config.yaml
arch: "resnext"
model: "image classifier"
dataset: "simulated fluorescence microscopy of cells"
train_examples: 195000
image_size: 32
crop_scale_min: 0.8
horizontal_flip: true
translate: 0.06
targets: ["cells"]
num_classes: 4
norm: "batchnorm"
activation: "leaky_relu"
channel_attention: "se"
depths: [3, 3, 3]
kernel_size: 3
stem: "deep"
avg_pool_shortcut: false
widths: [256, 448, 784]
loss: "cross_entropy"
init: "torch_default"
residual_init: "none"
optimizer: "adamw"
lr: 0.0032
beta1: 0.95
beta2: 0.999
eps: 1e-08
grad_clip: 5.0
steps: 7400
batch_size: 128
epochs: 4.9
lr_schedule: "cosine"
final_lr_fraction: 0.01
warmup_steps: 1480
weight_decay: 0.2
Rows from block 3 of a small image classifier, named by matrix and row number. Rows with one number belong to one channel. Each number is 500 + 50 x the weight over its row's rms, rounded and kept within 0 to 999. All counts start at 0. Numbers have three digits each.
After each channel's rows are labels from the 100 images, of 14976, where the channel reaches its highest value: "strongest on" is what is common among them. Only what is clearly more common there than usual is listed. The data: simulated fluorescence microscopy of cells. In brackets: how many of the 100, against the usual share in percent.
# convs1: grouped (8 groups) 3x3 conv, stride 2 (model.blocks.3.convs.1.weight, 224x28x3x3, each kernel summed), inputs within the group 0-27
# convs2: expand pointwise conv (model.blocks.3.convs.2.weight, 448x224x1x1, transposed), outputs 0-74

convs1.27:424569484493552432476501565544460432478486476548473567590485494566474420556542433531
convs2.27:461462554582421445543430439524468470485523516582550510576508581537478443491562594445543529536566595530540471436487491454510462562509557482523484549468508513500449469491599485583535560582559459529495488506457470484449416457471
strongest on: few cells (84 vs 24.8); cells: one or two (84 vs 24.8)

convs1.21:420546472479544443464496557544439443455472482521468578562477465561448435565552424543
convs2.21:487462563645404440549433424528463449481531515567579519558507577528465468495602617437542532551561577526550485420494482458500449582497533486537485527473523526497452499495588468583528572586544463496466480521442487489452410468495
strongest on: few cells (91 vs 24.8); cells: one or two (91 vs 24.8); long thin cells (33 vs 13.1)

convs1.166:526517580566485524574585455549524471426565436561493561580545535483526522477525574511
convs2.166:458469586620466409544425442525463454474503507590611496550501552521457451469591608447508529535574575509547446437471495448495462592471531458519531548462497493517442445430554467583554558582574492487469469532435474470458457456482
strongest on: few cells (69 vs 24.8); cells: one or two (69 vs 24.8)

convs1.75:481472468453421444465478487449446461452425487449401465474491434421429439489470484436
convs2.75:441529459459543549468507473436504556569546453481450494483522421452471554498432471590482501481467431489491557527538576553497564394555522583468524504510496453511543509496445494451486467423484510474475563484526535550555551520567
strongest on: ring around the nucleus (53 vs 12.3); cyan stain (42 vs 20.2)

convs1.182:496507476410498424441438440502500426498516437425437429433515470495503430425436510494
convs2.182:536519487427521541445571616496462481492469456500398433515443440533434504440440460480524493496469432479471518490476499503405476436519542556485378454468398573435502551436453570508500425488497456558582471476506464466483515509484
strongest on: crowded (76 vs 24.9); cells: ten or more (76 vs 24.9); membrane rim (31 vs 12.8)

convs1.185:469487537453512474456424483497466423467426431436443428445467441456465443430511428467
convs2.185:542479527461492459453450444481479502452466395482413510414456464392617472509462449496487521480495431472475474496478514469401480406430513505468448468462493395396482473460443449474449469517502500423423450450513462424537489460513
strongest on: green stain (57 vs 20); crowded (56 vs 24.9); cells: ten or more (56 vs 24.9)

convs1.31:570520531551557513602463561577460574497580459502489558494500562574476485453494486570
convs2.31:379485528510508446508424436550378386440461427525454505504486569502470487491542571396494524539559549476534514494469502479445496481457521437535435516397479501439485465432581443517492568467524428471435456361496465462519471469477
strongest on: few cells (92 vs 24.8); cells: one or two (92 vs 24.8); green stain (57 vs 20); ring around the nucleus (29 vs 12.3)

convs1.79:454491548455497455490440492417490468467428668464514475470488470516474559483426514472
convs2.79:450455514435476485587511471514572513428383408465459529631392456382552502448467494475493555515484472414557479524475465468500467396403502461574533558522491471487509475566422424522541486512478531393421445448496464438451502481484
strongest on: green stain (63 vs 20); ring around the nucleus (31 vs 12.3)

convs1.58:464476469575558570547507512554566472472578489560570561506484567566571553543484490565
convs2.58:423485508501465461508434444574418391457454420505447509515479587515519473524512569411508537532553576483568516461446501474451482468471534441545441534407474518447498443474567446518479553453551450477449471374479448473486460456484
strongest on: few cells (96 vs 24.8); cells: one or two (96 vs 24.8); green stain (52 vs 20); ring around the nucleus (32 vs 12.3)

convs1.169:497491483567489566545567572497513597520512574574531595581497493497498583564521501508
convs2.169:418465524524476441540401447569472414456442425533489516553473575520550471535529609434538561541542581492592489442456495489488474472476515453563465576438449503470454433489560429562524564481557464470442468371449471472466457437490
strongest on: green stain (56 vs 20); ring around the nucleus (33 vs 12.3)

convs1.193:475477449596458566530553540450452599506541539567534560578469485480478578550522486467
convs2.193:433449535542444453544421456519448437477486500540513481524494610544509440492534573471534570550560597561546457449455466456480448508491558452508462534432473522459477458461628474576517543525596456520481451402447458481470444451480
strongest on: few cells (79 vs 24.8); cells: one or two (79 vs 24.8); green stain (44 vs 20); long thin cells (38 vs 13.1)

convs1.104:451436412434479488420500523412426443477444474434410469516430496464513507514500481453
convs2.104:452488510484438524415485634429438526439452420479488465571427487477515488517396420502553510503501493535420401429371449432407453468447562526458529431394412423469488477418538522518516450542501502512518412478486477461530471461460
strongest on: crowded (58 vs 24.9); cells: ten or more (58 vs 24.9)

convs1.151:501456442436505457428420451443455468450418457459505434447479462449487452452490428438
convs2.151:472541480490451498497558597484423515491430455529454468488417428486443506384496427501548512525488433479456523424475483534431473476529539522479455444408391571467493589387405537522495447502475464546568450488465467478490477509513
strongest on: crowded (79 vs 24.9); cells: ten or more (79 vs 24.9); membrane rim (32 vs 12.8)

convs1.149:583433460469507450455439440445466528417460441465509426455523481445515460441474438430
convs2.149:434431533572432430585519507552462475486485479536545530602490493471443454482561617482512520485557523416580383439471482448577479571493481533553622617480419475546456479502429440534590543522443542424502522562443534452481460495489
strongest on: crowded (87 vs 24.9); cells: ten or more (87 vs 24.9); green stain (40 vs 20)

convs1.209:560575484563559568472517480561579559522593482568557518513510528508526490575535583511
convs2.209:387475529511489488524377425534437404455420422529468505522479549470488493517529569426494548523547559469567498472449495489480493473448513447511452551422467480472496474471544394516487563465527415466423446380495459460504483455495
strongest on: few cells (65 vs 24.8); cells: one or two (65 vs 24.8); green stain (55 vs 20); long thin cells (33 vs 13.1)

convs1.103:564560512541559581566487505562538548566578581563559488502537498570502499515483561556
convs2.103:409492475429489500531474444487457429416401398462428469525429520527582501526432524385487509458495523517554521494450512488477470424448484449505469555454450517467527449458513454497494526421508485457436448368503425476515502458494
strongest on: few cells (77 vs 24.8); cells: one or two (77 vs 24.8); green stain (50 vs 20); ring around the nucleus (29 vs 12.3)

convs1.219:470451494452450454470445505449465475442436508445466409458430404456444545458446451463
convs2.219:487500475510476491446556573474475514461526488523509433481448489538398506398462425476563497534467461510451495446458471485444479527511552512476464427461417596489473543327484554534507446538530477547551472532469483487447485493496
strongest on: crowded (58 vs 24.9); cells: ten or more (58 vs 24.9); green stain (47 vs 20)

convs1.124:549549580529557527506434554553460488486421460565567444475433560563548466533541511446
convs2.124:432471540536467445506439467528400432457489485545488485517499585552460466488537560415532545528553588530507487446446484466465457510481549448496467525377462550471464443441615477559518538501584444509498449403453460469475460465486
strongest on: few cells (97 vs 24.8); cells: one or two (97 vs 24.8); green stain (47 vs 20)

convs1.147:474472467458464475474444438473488426420451449461474457453423469433411462459468446424
convs2.147:504530495539469511456579552489434533491501480510455460539450471528432477411490408483556502531495418500471510469478489520421458458517560531486415421426423576443507534418449535502530431535526483554564461461479486484500497480496
strongest on: crowded (72 vs 24.9); cells: ten or more (72 vs 24.9); membrane rim (41 vs 12.8)

convs1.107:551557564548515546574527526574570562541565541564581514479555513561529541523527553546
convs2.107:460504494487539510465398400507435419441443432482458504484480505462439510452498510339476501498517508473501524524448516512443518458458507422494474467417476480475531478428530415457484533482525458450426444419524438476512507499507
strongest on: few cells (99 vs 24.8); cells: one or two (99 vs 24.8); green stain (43 vs 20)

convs1.24:433466502422508437469570453468546483494479470474458432493476478456629453447454450429
convs2.24:477509475487474491487563576475472506430516526518511429505480506572448493400442437454542497522481470524473465449477456487415449526485548512465468422481435582453472509441501593581513429516528485590598457486471498430446488494465
strongest on: crowded (70 vs 24.9); cells: ten or more (70 vs 24.9); green stain (43 vs 20); membrane rim (41 vs 12.8)

convs1.3:485422486481420505473483391425493491506479497453492411436500504428511503399445509429
convs2.3:469512465467555497425514445445475546522535424462449457476530418461501531500380464569465503465477425481466530544553546548478557403561515549451495477472513430474543492472433467450450479452486481454444574483539524527563554524529
strongest on: crowded (76 vs 24.9); cells: ten or more (76 vs 24.9); ring around the nucleus (30 vs 12.3)

convs1.207:449390536449434424538505515455441453488433507421417486507515504511492523438484418545
convs2.207:460480488483519501591465467493542491523436482498534552566455404428417503456488538533478511450510458404555502517495488497610515495493496519514609600517502415594512474562383412495584503500479583438422550508506514501508513520518
strongest on: crowded (86 vs 24.9); cells: ten or more (86 vs 24.9); green stain (47 vs 20)

convs1.48:542533539537524528535533531550632542540531587529519549549504557554466518578559559466
convs2.48:453463521527459468639505477507567458429367465508512615661415453399468479464527518445489528512518494374570483489477478468537454535419498454559559571501479497526463492563407401531581507525482535443423445471494445446444472490454
strongest on: green stain (59 vs 20); ring around the nucleus (40 vs 12.3)

convs1.108:520562528526611528544475496504523539591555582528538424504543432557496474513470569564
convs2.108:321504515532520500575446441563446402433454447494469506563471553482469506525545611400530542526532557484598533477465512520486506438472489420556481610483450516478495481461534430514558580442508459487438489365489450480527475444499
strongest on: few cells (90 vs 24.8); cells: one or two (90 vs 24.8); green stain (45 vs 20)

convs1.32:587542489527540489602485571577450576484575460477505553495484566564486491456473474570
convs2.32:381484515512475480506433436585398425474462423504457521506487580513499458522531583410504525535554562483545505459473506484456481457477510449547465528387464497460489457428582450496506542476545453468449457358479471475507462455500
strongest on: few cells (94 vs 24.8); cells: one or two (94 vs 24.8); green stain (54 vs 20); ring around the nucleus (35 vs 12.3)

convs1.47:585534526546562513595493565584469569509582466500509566503502576561494499476484485576
convs2.47:374484509498500471524390433532393409441438423500487496529482529485473479497526598404507525524545549475557506484451497477463487476456509448521450530398490496453479440438545413514502567465547412460439442396485458463503486460492
strongest on: few cells (84 vs 24.8); cells: one or two (84 vs 24.8); green stain (51 vs 20)

convs1.72:456472450562568565527464480555549443429558471560562539476500560554562566504489476582
convs2.72:431472526525462439489416461566377386450485470533479483503507595532470464498538560438545529527575587529530488438457500488456466516483569457526454520359494513447465457421629483526485574488568421511471450433462455468484454454496
strongest on: few cells (100 vs 24.8); cells: one or two (100 vs 24.8); green stain (45 vs 20); ring around the nucleus (31 vs 12.3)

convs1.54:584543460518526464566476549574508556436565452457454547471466557549455450453440447559
convs2.54:437499500510457443465449467556381425460471450513459443468489616582489443524509536436527520529539565526515513453469499484444472460496558437497429481392451537455490462397635511505482555484570435524488487406462481508500401465477
strongest on: few cells (100 vs 24.8); cells: one or two (100 vs 24.8); green stain (44 vs 20)

convs1.178:496433520499511474433450434502405456481466424465434459459431493507453453427428423495
convs2.178:503516433462588506554470509523537505462467497466465560552535424404401446475454553498516534499512432450543431626482502459533548465452485526449551512545441364561546490552412429484534417540511554479467496499520519548572551476468
strongest on: crowded (79 vs 24.9); cells: ten or more (79 vs 24.9)

convs1.135:441452438434454450449480434446453447451446468435445489472464438442446486441451454455
convs2.135:499547483479501547374552619494469485472453477486386458504457468528380503411453427474555493510473434479457534472496479545389497425488536529495434372487392576444502562449478555488488434496499494527545466511500478479486500503486
strongest on: crowded (68 vs 24.9); cells: ten or more (68 vs 24.9)

convs1.45:553535505512536450558451523549446541431538435427485532431491533539457450401446433548
convs2.45:432465569556465475525379412571451445489472459550501551564507590512472469512555612449563546552560617504562504484470486469464474509506515432565482546422496513470475464502606451520548573562531453499455473448472466496468461440494
strongest on: few cells (100 vs 24.8); cells: one or two (100 vs 24.8); green stain (41 vs 20); ring around the nucleus (32 vs 12.3)

convs1.187:501470489545495556573570581486483571513490571571572570573477518487485574586542487491
convs2.187:339463524510494440575358381560467439491452438543510535570502550500473478486540627413515531537575543470606499425484489492509478510488514455542481566408474518502467458494560394557537558484550451482440489422486444483510459442488
strongest on: few cells (88 vs 24.8); cells: one or two (88 vs 24.8); green stain (41 vs 20); long thin cells (30 vs 13.1)

convs1.76:482466493451423405479467483440461479484414493455456418475478436452421449488464464422
convs2.76:454515481450559564471498440422504573548555453459454501476526397466487554501433455581465524467451459477492559547549553554498555407543519579481506480509502467494565490505443490473474458424486510494480567475535540559561550537546
strongest on: ring around the nucleus (48 vs 12.3)

convs1.85:538566578551531536564501506566572570553563554558584496465562488557506517513501553552
convs2.85:465517504531535498462430404527409392411473457492470489476486515469404493438538510387480499521520513467486528501471531508426512478441508438487452464417492499448522486407544444454475548491539430471433441453510439452517509485523
strongest on: few cells (99 vs 24.8); cells: one or two (99 vs 24.8); green stain (46 vs 20)

convs1.122:569598583546549526544501550554485482499514496593566517481483577575556487566532533501
convs2.122:386469527532498457585398441564470402463413412519460547564484539491499481520525568433522559517526548438591523473469482483482472456452504433584487590460463511480484467502530409533542560469510467444418474399448458479494482434499
strongest on: few cells (69 vs 24.8); cells: one or two (69 vs 24.8); green stain (62 vs 20); ring around the nucleus (34 vs 12.3)

convs1.172:485483444592470573553557566462474594516500560562531573573477495487487575560515483479
convs2.172:428453525514452442524407452551449422461445456527481482520491590526570437530537594460525554545547599518572482439472490467468455492466536462521447547428470516464470453480599458539508544457574450495449476352466455466457443452473
strongest on: few cells (66 vs 24.8); cells: one or two (66 vs 24.8); green stain (53 vs 20); long thin cells (42 vs 13.1)

convs1.142:549457414470499476432423486458450524402452524486500440460611524492550472455560473478
convs2.142:440469546517457434602557506606505483447416445533499549625441487457503430478552531542538559535504486364591448471504447423498416472444490483603553559486416500527453505506454464536608524482454527456455504520445487467418411430458
strongest on: crowded (80 vs 24.9); cells: ten or more (80 vs 24.9); green stain (51 vs 20); ring around the nucleus (31 vs 12.3)

convs1.65:465470465551582570505478474547540471463552509541589550490489574554585562476471470592
convs2.65:388457573594458445535439429529418451491519515562572493531518595548439456457568593452523556538584578549532483427481484462496462561504541457513488521416488525502470434410604479579542551544571449509472460482460479470487429438474
strongest on: few cells (100 vs 24.8); cells: one or two (100 vs 24.8)

convs1.29:443466490442447465449470427437485435437438444449456446454473420443473456444459460475
convs2.29:467496488491488541475403393508528528558493468484510558500545374426425508500481481568483499470510430462501515535547512507542558437529491542471534506540505452527531510506458433426492480496473516430422546513512515528462500520516
strongest on: crowded (72 vs 24.9); cells: ten or more (72 vs 24.9)

convs1.152:474514553545494472592574471549444467478561471547507605549401487471487490502443563444
convs2.152:481501522573447390505436409504474419437513496535528500484481521466424444366546502354493488538522486463473481410504489460460424517447511447461492442458562530480437502421513432515520547569590470467480456510471465408451467483477
strongest on: few cells (94 vs 24.8); cells: one or two (94 vs 24.8); ring around the nucleus (37 vs 12.3)

convs1.14:457427472494413458457458423416479470477462470439461440421487474452483462428452461446
convs2.14:491532508475496556406483421465504582560522467490469541481519402460434549505497451547474474460450432494482588505570576554481539412538506589529489467519524515480521583481437467431476463470465495453466553487529526537509521528575
strongest on: few cells (65 vs 24.8); cells: one or two (65 vs 24.8)

convs1.158:511460476451500422472461433456420508458495469443491487458492453421508424449450452381
convs2.158:453469588544482442503439316504460446519542562491555490480480453454433525474540548452415526514532440484525479475525478468528534568485529515522470503396589477504464511387444392491506524522460505458392529684479513473527531467520
strongest on: crowded (72 vs 24.9); cells: ten or more (72 vs 24.9); long thin cells (31 vs 13.1)

convs1.10:518442516521441496550495425432555484522569523427521408403502547432541523436446516476
convs2.10:416530453434488499458640499463448481503486431496374390485448477554483511478375413472503511485492432526471507451509451527488457351536533480435488432437386550499490481371490638498470452426548527549582489560484488507495519501478
strongest on: crowded (54 vs 24.9); cells: ten or more (54 vs 24.9); yellow stain (42 vs 20.2); ring around the nucleus (31 vs 12.3)

convs1.38:479485487443542456479435482461392457436498481450458447447489430461444427448456437564
convs2.38:480479532571450522532399348458541492473482528544620547522467426365390480400582511455468494499533477414488498504515481489486476608464462507513530499511535466504503503476447396540530500590499544437403489635509476440409475509505
strongest on: crowded (70 vs 24.9); cells: ten or more (70 vs 24.9); green stain (55 vs 20); ring around the nucleus (52 vs 12.3)

convs1.66:455469470575568564544484489545560473468583503546565559497486571557571573533497477571
convs2.66:435484528499480468530389434587445406455452421520467514529468591525532472530534586399536543540535588479575517455436496488481472461493513439537451543398467506449481451487590447526495548462546447483448477389459464500491453453496
strongest on: few cells (100 vs 24.8); cells: one or two (100 vs 24.8); green stain (47 vs 20); ring around the nucleus (32 vs 12.3)

convs1.205:457455401397455482467494454448449460505464427453450500482469488478517511440494481376
convs2.205:486466503437460469512445454470436516420405383472484485447370466420616506488407441460498550506496457468498478490437485478395495438388504476533488498454462472410491462468472424483482481453501499436384443444497441420479480438497
strongest on: green stain (64 vs 20); ring around the nucleus (34 vs 12.3)

convs1.165:537444428443503474446412485444456529449455501443511438421538451456501451445492426431
convs2.165:383460528468498473587499503442513557496488497503525494629485437418474522493421561563530510428470461455579510514497524484568498447518480539581637578509450459567490486534397482565605469473415563494503540520469539482527485476497
strongest on: crowded (83 vs 24.9); cells: ten or more (83 vs 24.9)

convs1.69:519521518431431440436511536467434526512421515445449426513490435430448432433522524436
convs2.69:435470522546468532531473347486483473459509546492611512525429441433476522410509516445464507472507434456504495500515504462518463626454527531472540508435585494505512464402396431563540473529449519473447493639511518444478504472507
strongest on: crowded (85 vs 24.9); cells: ten or more (85 vs 24.9); green stain (45 vs 20)

convs1.101:560539569521487558551540534586570564526560528560585539480555537541530558538553529532
convs2.101:483486494486530502469382402477466407445424431483458505481482490444437501426475478345469493491518489442474505511448513488436505471409496380487468462457468451463530467430515410461470514488546455435418431464513439459509517490502
strongest on: few cells (95 vs 24.8); cells: one or two (95 vs 24.8); green stain (51 vs 20)

convs1.194:446463476493507476465464473509358487403465440464450465467450454513460491464406438485
convs2.194:507480489479482510440573617459423503486493509505497464541482476549475500420463410497559512486508457538446452492478487464405442500507594526471401439445420536424488475394484580526475414568504477563587449422501481440473514494470
strongest on: crowded (71 vs 24.9); cells: ten or more (71 vs 24.9); green stain (52 vs 20)

convs1.212:551558500546545560507470538559573567490579560557548457495487484473473585572475591501
convs2.212:378445531544474425630465451521492469457386404530513529574421488438488475472549567456515545508546504432599492444443473475536459494422488456601536581460471498518455480500456401552560522500505510434405459483460440477482446450485
strongest on: few cells (64 vs 24.8); cells: one or two (64 vs 24.8); green stain (58 vs 20); long thin cells (37 vs 13.1)

convs1.174:427440423488470474436483452466417494451588439493471484446458446476469466472410459448
convs2.174:512510493496506511455556550497428467440545527510462454526478497544390492402468439461553477552501451486475470519473490461418484521471544496469452427482449602466504530438507569548479439569527470560568463507504474438475502496474
strongest on: crowded (69 vs 24.9); cells: ten or more (69 vs 24.9); green stain (54 vs 20); membrane rim (31 vs 12.8)

convs1.144:508546560568483558559554513565567485501529521566491546589544568542490559514550547589
convs2.144:392473559577470415589412444580460450470480483551532536592479569497482457512584662477523559555554607497597483438471489467532455506480514447567516607452485495504451446479549436567583584506555495479444488460437486480444448450476
strongest on: few cells (81 vs 24.8); cells: one or two (81 vs 24.8)

convs1.51:413473510447457502443510414426527390514441495516480446516500415398512512508505514454
convs2.51:491510452463585471467485480447495559525541449480456472485499381440492526476421459577439488480518420465482485567525512501517546410530520557427525504512502404525533450501412441456466482395470488471448552490553540534619535525485
strongest on: crowded (65 vs 24.9); cells: ten or more (65 vs 24.9); ring around the nucleus (46 vs 12.3)

convs1.177:479495486422490432441454445492479430440496433416431444451504440484482442432421484485
convs2.177:504512473495481534445561568500432509481483473516464411544485474535436502424481466461567493499493466522461482482454499476401472456475564509492443460471399598467489530424470561530514448547501455572574455428507484450455511512471
strongest on: crowded (70 vs 24.9); cells: ten or more (70 vs 24.9); green stain (40 vs 20); membrane rim (35 vs 12.8)

convs1.67:477481483568570575549486492549555496490589481547560572494467566559565553539489482590
convs2.67:450486498477461437479431472558407387456455424499439493487487597554526458538511528409524511525541577512531497476452491467439461457474538430526407515402483528423498462428602497498461552458543432497477478387478455474494443455489
strongest on: few cells (99 vs 24.8); cells: one or two (99 vs 24.8); green stain (42 vs 20); ring around the nucleus (32 vs 12.3)

convs1.42:493439492522365470526501525516571475429468512489431499484464521496466447510517482353
convs2.42:501487465445448447452476549531454436400434422472454415437448524536577485498448452421496500500493495498449468439423490463370440463469587462504450423450454507419481479425520534506454468476539492495489455418498500423477483461464
strongest on: crowded (52 vs 24.9); cells: ten or more (52 vs 24.9); ring around the nucleus (43 vs 12.3)

convs1.131:563579561570561580536542569565527503516554511572558528472524537567550523542544537518
convs2.131:405466519482475468508362433527427430466397401514461516494461524487515472515499549413505530513534535477548500467455509499481483436455526416539457547417457479472487463453527401499489528468527461457414445356469440469498462446495
strongest on: few cells (75 vs 24.8); cells: one or two (75 vs 24.8); green stain (55 vs 20); ring around the nucleus (29 vs 12.3)

convs1.94:549551565543512558570527519582574567540562545558581521476558514545527542524535547547
convs2.94:472498498494535503458412392509430409428442436486456506481486489451442504447505496361454500490516505459487527505457529501433505468432506423488457459420474476457531487433513422452483524476533432455426433455510434462521510499504
strongest on: few cells (99 vs 24.8); cells: one or two (99 vs 24.8); green stain (47 vs 20)

convs1.140:494434446424495417435445511435439499516436516434508459393494442487493450495505443446
convs2.140:464486468412460528493444394442488538436446398459419471416427474450684502472411428479473500451467447487461497509491503477436495413426526507485442467446461444446520467478462434523451473449488519451421448427520459449512505475490
strongest on: crowded (72 vs 24.9); cells: ten or more (72 vs 24.9); green stain (52 vs 20)

convs1.171:460489463474468445430457431476479442437462417451433440423479472494480411413502487483
convs2.171:445502493464524542448488442433513552544517468478439525481519399465468534520433451554467507480453425475485536508561566546492551400536520570512518472500518459494538494477418455455484486439463502461442567492532540547546529520569
strongest on: few cells (50 vs 24.8); cells: one or two (50 vs 24.8); ring around the nucleus (30 vs 12.3)

convs1.200:555577455565570566446510472563580559502581490562572511507509517494511483564500583489
convs2.200:349485526518499480513413420554429408463440437538475499528485537494471493502535578390502529522554547461549504468465495495480499482454532408520442544424479493468484456465552425509513572465545416477428477395480459473509478467483
strongest on: few cells (75 vs 24.8); cells: one or two (75 vs 24.8); green stain (51 vs 20); long thin cells (38 vs 13.1)

convs1.203:453430538452429435507515552437440458478423492431411526506492503503500588442513420504
convs2.203:434507486473466498439563568458414517478522524507507412498480512575422476400405424496561489516486499513434446445472462472437461524504580517462468404428382567456479501307515602548493446539532480568597476525478497452432511467460
strongest on: crowded (75 vs 24.9); cells: ten or more (75 vs 24.9); membrane rim (38 vs 12.8)

convs1.191:496461456542470554535567560463470595503481555575573567553458509476489563596547477482
convs2.191:396475557575475410550433410540457430481497478562530512559505567520462457489592610423521530539572567490568499413478477468497468541485538465519478546393525537505450460474584458577527573515563441486471471485460465479490453449487
strongest on: few cells (93 vs 24.8); cells: one or two (93 vs 24.8); green stain (41 vs 20)

convs1.28:430451502437428510420523437427570448515422521498510462494494396433461492508506513436
convs2.28:446464503478482527619534488523617527503430476484459607675466434376485483456475539538506518487478472390584508536525481489560508455464459488547607579591445488548512495618400455498577511514448576426477530457513494489452483515488
strongest on: crowded (75 vs 24.9); cells: ten or more (75 vs 24.9); green stain (50 vs 20)